A small image classifier, trained from scratch.
Training: batches of 256, held-out accuracy 100%.
Data: trained on simulated grey scan slices of phantoms with and without marks, 122500 training examples, 38.0 epochs.
Rows from expert 10 of block 3, named by matrix and row number. Rows with one number belong to one neuron. Each number is 128 + 24 x the weight over the matrix's rms, rounded and kept within 0 to 255. All counts start at 0.
# gate: expert gate (model.blocks.3.mlp.gate, 16x64x128), inputs 64-127
# up: expert up (model.blocks.3.mlp.up, 16x64x128), inputs 64-127
# down: expert down (model.blocks.3.mlp.down, 16x128x64, transposed), outputs 64-127
gate.5 [110 144 144 129 185 123 124  72 108 101 181 138 125  82 159 114 127 131 132 141 128 142 109 101 117 130 125 116 170  98  94 100 167 130  15  76 151 156 161 155  87  96 140 137 150 120 125 185 210  60 126 102 150 143 148  25 214 191 201  91 129 158 157 152]
up.5 [134 125 126 135 179 102 117  90 120  86 164 136 171 119 180 124  67 111 129 112 141 141  78 114 166 150 159 144 158  84 130 133 197 106  50 141 149 156 185 132  50 129  89 126  91  96 106 199 198  58 124 122 152 131 131  65 215 152 219 117 115 156 161 135]
down.5 [ 70 168 120 151  47 111 142 175  78 180 123 135 153 164 137 128 131 123 127 130 127 175 129 104 177 141 123  85 165  68 140 132 121  75  95 106 128  57 122 120 151 149 156 131  68 138 182  93 166 150  86 144 112 179 124 205 130 118 193 172  93 131 142  99]
gate.6 [145 155 118 141 139 109 128 104 125 100 115 141  95 135  99 119 100 158  98 115 133 131 117 163 117 138 140 153 144 134 136 107 112 147 134 119 154 100 112  91 146 170 143 150 121 135 145 142 134 130 103 127 121 137 120 153 134 114 120 157 117 142 121 139]
up.6 [109 104 101 161 165 139  88 170 157 143 101 121 104 155 128 150 130 140 150 100 129 145 121  92 119 120 161 152 105 123 163 118 133 140 119 129 165 119 140 111 150 140 117  78 161 126 183  96 122 136 123 169 143 123  99 146  85 117 161 116 104 118 135 134]
down.6 [128 140 149 106  99 105 127 135 162 153 101 141 117 134 101 116 141 133 102 197 122 129 142 136 105 176 135 119 148 101 111 169 113 140 164 123 145 129 136 143 123 118 109 167 123 116 133 109 158 145 137 112 136 118 120 125 123 125  84 139 113 115 140 142]
gate.36 [130 124 118 118 126 120 120 144 127 119 136 119 135 145 116 141 135 120 110 131 123 147 136 116 131 130 107 117 130 116 124 146 120 140 134 148 124 113 111 146 124 140 135 133 138 109 131 129 122 130 123 123 139 149 112 132 145 120 117 131 117 146 134 136]
up.36 [118 121 142 114 133 137 109 120 142 142 129 140 125 127 145 140 115 139 133 122 143 113 122 141 126 116 134 133 130 138 136 122 145 145 122 105 134 139 116 123 120 137 137 113 136 133 151 136 123 141 129 120 124 129 134 119 115 122 127 119 124 112 134 137]
down.36 [118 126 133 134 115 122 128 142 139 138 123 129 146 116 110 129 132 126 135 138 131 117 120 119 110 127 135 133 119 106 113 123 112 144 130 124 111 122 151 127 133 131 129 142 144 117 118 125 126 143 132 139 111 127 139 129 111 135 128 106 137 136 122 138]
gate.37 [170  87 154 146  70 118 181  40  90 133  44 107 154  82 162 161 103  96 128 130 130 124 136 168  68 114 197  99 122 149 113  64  71 185 154 185  95 165  92 138 142 153 111 119 151 158 125 138 137 150 140 146 139 110  77  80 141 161  97 135 114  93 129 168]
up.37 [122 103 102 131 150  83 150 117 170 166 109 172  60 162 130 122 128 178 162  93 165 118 140 132 123 130  83 146 186 122 180 120 203 157 205  91 140 127 110 118 128 140 128 117 165 119 122 146  79  86 115 162 119  58 166 159 113 153 144 169  98 120 128 147]
down.37 [ 81 130 154 137 131  72 148 117 122 117 120  77 162 100 154 124 129  99 124 123 125 111 106 171 129 152 132  39  91  95 121 136  78 118 146 106 143  90 179 138 175 104  74 145 160 142 144 171 165  93 121 120 161 150 145 107 121 175 188 103 132 157 121 126]
gate.38 [143 110 203 145 122  88 139 149  88 123 152 166 140 120 141 147 154 129 126 109 165 111 148 149 172 131 139 129 124  87 105 134 116 109 147 152 124 124  96 130 169 107 199 128 193 147  85 120 136 143 155 114 129 148  73 125  75 113 161 162 123 133 106  64]
up.38 [ 90  92 168 199 107 121 135 142 102 125 124 142 118 126 163 151 114 122 130 102 163 134 105 157 139 135 127  93 144 122  81 140 140 135 145 152  70  83 104 130 161 140 180 136 154 132 121  84 151  86 164 150 145 153 135 100  79 115 175 146 127 140 112  77]
down.38 [144  53 120 139 156 117 135 157  81  80 138 128 175 129 195  99  77 103 131 117 161 105 103 105 144 122 150 104 138 116 152 125 132 133 111 155 164 111 150 150 144 143  76 141 140 123 145 124 153 123 111 132 172 131 120 115 154 142 121 190 117 153 136 190]
gate.39 [ 44 129 115 103 133 125 120  97 113 108 114 114 149 178 120 131 149 128 111  92 170 130 136 158 118 105 126 127 160 136  86 136 146 158 135 132 120 143 131 156 157  85 144  91 147 116 119 121 131 108 104 139 137 159 135 144 148 142 133 158 124 156 153 118]
up.39 [104 128 107  99 128 121 146  78 125 130 121 128 102 168 154 131 138 134 114 108 123 126 123 127  81 137  78 109 162 132 126 143 151 112 118 150 131  96 149 114 141 140 108  86 127 110 133 122 153 134 114 115 129 126 122 141 156 129 132 142 143 138 128 141]
down.39 [156 130 141  90 144 122 170  87 122 152 110 117 174 139  94 120  97 124 144 114 163  93 113 154  81 126 121 109 157 138 112 109 150 158 187 111 123 163 141 139 145 118 102 157 133 144 133 129  84 126 145 170 126 112 145 156 145 133 145 130 117 106 120 110]
gate.40 [ 97 138  99  88 130 143 119 135 122 125 148 146 134 120 129 112 138 111 132 146 126 130 136 163 121 137 107 136 117 111 110 146 150 136 134 119 150 114 132 121 129 116 152 119 126 140 132 109 121 162 133 142 110 108 112 115 120 145 129 123 113 112 125 122]
up.40 [101 109 129 120 133 144 139 138 106 153 143 136 138 120 136 124 115 130 118 146 131 128 136 137 121 136  84 140 134 121 120 111 140 137 133 110 128 137 105 126  91 129 141 128 126 130 140 112 101 131 130 126 114 122 150 140 163 150 119 121 147 114 116 145]
down.40 [139 127 133 110 123 132 129 136 111 120 154 139 150 113 103 135 109 146 108 141 122 140 129 120 157 133 124 104 142  96 119 150 139 128 139 131 152 136 133 147 155 136 131 114 158 107 124 129 102 123 126 141 145 152 121 140 141 106 140 121 130 121 122 147]
gate.41 [163 147 110  79 110 143 153 130 157 117 164 125 138 140 128 162 133 173 149 122 116 185 120 120 124 129  46  77  32  85 144 185  78  92 141 103 191 108 255 102 153 127 101 178 138  96 149 106 138 104 137 136 115 209 120  42 168 158 176 150 108 142 147 107]
up.41 [150 153 136 120  96 118 119 115 152 138 156 119 144 124 153 125 123 179 128 124 126 206 125 173 114  83  68  94  10 124 106 147  91 120 159 101 169  97 250  97 164 141 120 176 141 127 124 102 140 103 160 138  94 220 118  57 138 136 155 150 119 116 173 119]
down.41 [123  74 103 191  76 140  79 195 196 116 117 120 171 164 128 149 178 131 162 167  74 183  80  84 212 151 156 110  90 100 105 142  97  94 130 112 142 150 167  93  90 161 156 116 110 140 111 151 135 126 169 150 144  98 127 145  85 122 107 132 219 114 139  98]
gate.42 [105 118 124 115 153 112 126 123 115 126 118 123 137 125 137 126 123 126 137 121 128 145 144 127 124 125 131 127 117 147 134 137 128 122 120 139 136 132 117 134 131 122 119 132 128 112 115 130 131 132 126 126 142 139 130 126 139 139 125 129 128 133 119 145]
up.42 [104 109 118 128 156 126 131 124 138 139 132 117 127 114 120 152 131 137 119 142 107 113 138 120 109 122 138 104 134 125 128 139 125 131 124 150 135 118 116 132 134  98 112 119 130 118 122 110 136 138 136 139 126 126 130 121 136 135 123 130 129 113 154 135]
down.42 [114 142 134 132 151 115 131 132 131 130 125 142 128 130 134 123 135 124 152 125 140 137 141 120 126 124 116 129 131 134 125 129 125 136 104 146 129 127 131 146 125 132 143 145 149 135 156 118 141 125 131 141 148 114 105 111 136 113 149 119 127 131 119 129]
gate.43 [122 136  96 142 122 134 120 130 105 154 111 136 159 123 124 139 135 112 107 110 131 119 134 130 112 111  94 133 150 134 166 133 143 153 152 124 121 157 135  90 138 139 114 125 136 148 135 125 126 134 119 136 139 126 106 139 103 129 137 144 127 149 141 117]
up.43 [120 123 126 137 110 121 124 112 128 107 145 137 109 128  99 123 160 142 137 109 142 113 123 124 100 104  98  78 143 129 153 116 109 137  69 152 150 136 128 130 144 130 155 142 117 131 114 126 166 106 152 137 127 140 149  98 150  92 159 155 134 111 109 129]
down.43 [135 110 105 151 122 112 137 128 143 160 148 106 127  99 165 146 110 108 129 128 137 126 120 152 134 125 113 128 139 129 101 123 113 136 148 129 110 131 112 159 125 126 109 136 109 132 108 145 106 134 147 112 149 107 130 136 111 116 114 141 112 115 125 154]
gate.44 [147  97 124 174 147  99 128 167 106 148 115 159 151 138 125 123  98  76 113 118 149 110 127 139 117 142 140 143 166 168 110  89 115 129 144 119 165 134 124  94 101  93  87  88 122 145  80 158 134 157 158 124  99  52 107 214 115 160 135 158  85  89 115 147]
up.44 [128 103 150 160 143 120 131 142 105 170 123 142 137 145 169 153  96  91  96 144 158 146 134 128 132 126 120 132  87 141 110  94 165 131 161 104 140 142 124 106  83  90  61  92 113 125 123 152 132 143 171 124 138  95 104 152 116 146 155 124 106 112  75 145]
down.44 [140 123 113 107 135  94  85  70 157 157 147 162 108 176 109 145 100 135 140  91 142 119 108 142 147 131 120 100 136 187 165  78  99  75 119 143  91 104 128 141 143 188 108  83 149 186 141 127 153 112 114 144 139 154 158 180 150 110 176 146 113 173 121 154]
gate.45 [145 133 136 116 107 144 140 129 118 152 156 129 119 111  90 136 130 109 117  88 122 130 126 133 112 156 133 125 128 137 140 122 110 124 140 137 115 118 139 137  94 111 155 112 142 131 108 118 131 163 144 132 158 129 115 108 122 146 122 132 119 135 134 131]
up.45 [137 151 165 135 119 128 139 142 134 123 150 119 129 154 133 128 129 128 121 124 131 132 118 133 135 113  88 122 121 109 121 138 149 131 113 161 129 109 142 119 120 131 125 127 137 116 143 131 132 115 121 106 112 139 141 136 107 107 140 143 149 121 110 130]
down.45 [149 103 111 124 151 126 128 115 119 132 129 157 140 130 121 127 110 143 141 138 115 117 145 105 141 119 129 123 148 120 105 115 139 145 145 142 143 126  94 136 114 149 135 114 121 133 126 127 138 120 100 143 124 118 106 113 133 129 108 113 121 142 128 137]
gate.46 [129 136 113 107 113 154 133 133 187 123  81 115 151 101 120 117 130 115 117 111 136 159 138 149 129 111 137  96 128 142 154 105 144  99 155 120  89 121  96 125 171 104 152 135 150 127 131 152 100 183 149 156 136 138 115  59  85 109  70 143 129 135 119 110]
up.46 [144 120 149 142 146 104 122 145  89 160 134 123 128 149 143 130 128  74 146 114 113  80 123 135 150 109 119 124 134 130 127 128 195 140 111 129 119 133 122 139 132 121  85 112 118 129 115 138 124 104 128 125 116  97 130 139 142 123 157 126 122 131 162 141]
down.46 [112 128 102 114  81 114 108 132 110 173 125 134 134 134 132 115  94 155 129 157 112 134 141 173 121 135 145  95 138 139 128 128 144 135 145 117 120 121 176 166 150  76 137 147 108 125 164 156 126 139 109 148 119 124 191 115 113 182 147  88 112 136 178 138]
gate.47 [110 121 145  99 207  99 142 114 113 112 135 106  94 130 130 133 118 100 116 154 102  82 118 128 141  81 155 116 141 140 132 156  83 131  99 133 130 106 110 114 125 135 113 175 137 108 119 166 127 136  88 154 116 176 184 118 152 156 141  84  96 115 122  98]
up.47 [112 137 118 129 172 123 135 132 130 106 123 112 112 107 111 112 135  83 110 125 121 128 128 119 137 104 132 120 138 155 113 116 147 148 103 124 133 101 109 122 115 170 151 180 153 142 117 116 154 171 143 134 126 165 141 152 166 137 122 117 109 117 112 130]
down.47 [138 179 129 116 112 124 136 142 123  83 176 149 103 169 126 115 155 103 193 122 153 139 166  98 133 146 152 117 171  92 172 135  97 133  74 138 115 130 164 118 126 131 130 147 137 113  92 123 182 111 121 116 129 149 114  96 144 139 120 122 124 138 117 118]
gate.48 [125 139 128 105 161 116 127 127 123 113 122 138 116 180 137 123 134 124 160 130 126 119 122 117 129 102 151 148 120 125 135 114 163 124 137 146 129  83 171 132 157 108 156 123 142 159 165 108 118 108  95 141 118 106 128 149 105 135 139 128 146 146 123 133]
up.48 [133 144 106 127 114 118 131 145  81 171 111 154 105 161 107 118 156 100 159 139 114 119 125 123 132 141  99 137 116 112 141 133 142 146 117 152 163  81 162 116 127  98 122 105 137 159 161  87 124 124 107 126 108 113 129 145 129 156 171 122 134 128 115 147]
down.48 [121 167 107 152 146 103 113 141 122 115 134  98  88 150  93 104 110 117 138  99 127 114 156 118 144 141 133 122 161 101 131 105 143 129 166 134 133 116 137 105 110 155 109 144  99  92 169 104 143 167 129 135 148 127 122 101 111  90 137 127 111 160 129 115]
gate.49 [157 137 112 115 130 127 119 138  73 109 134 122 120 127 142 110  95  92 116 116 145  69 114 133 150 101 129 118 138 143 138 121 132 149 148 159 131 138 135 149 105 124 115 152 118 133 146 118 119 124 132 121 109 147 154 141 105 125 142 126 146 141 102 115]
up.49 [132 141 139 122 122 133 126 108 164 149 125 134 133 107 115 122 169 129 150 144 117 163 116 123 111 132 125 146 129 126  87 147  93 137 126 100 120 122 131 126 144 155 132 123 130 111  89 144 121 135 116 125 128 134 119 114 128 132 119 129 119  98 130 150]
down.49 [114 120 142 120 135 125 124 159 181 120 108 120 138 156 146 125 113 127 109 148 114 157 128 129 113 124 124  98 119  98 101  89 116 116 121 107 128 110 126 126 108 134 141 131 105 135 126 136 113 142 137 153 148 119 122 126 127 160 136 125 161 121 138 102]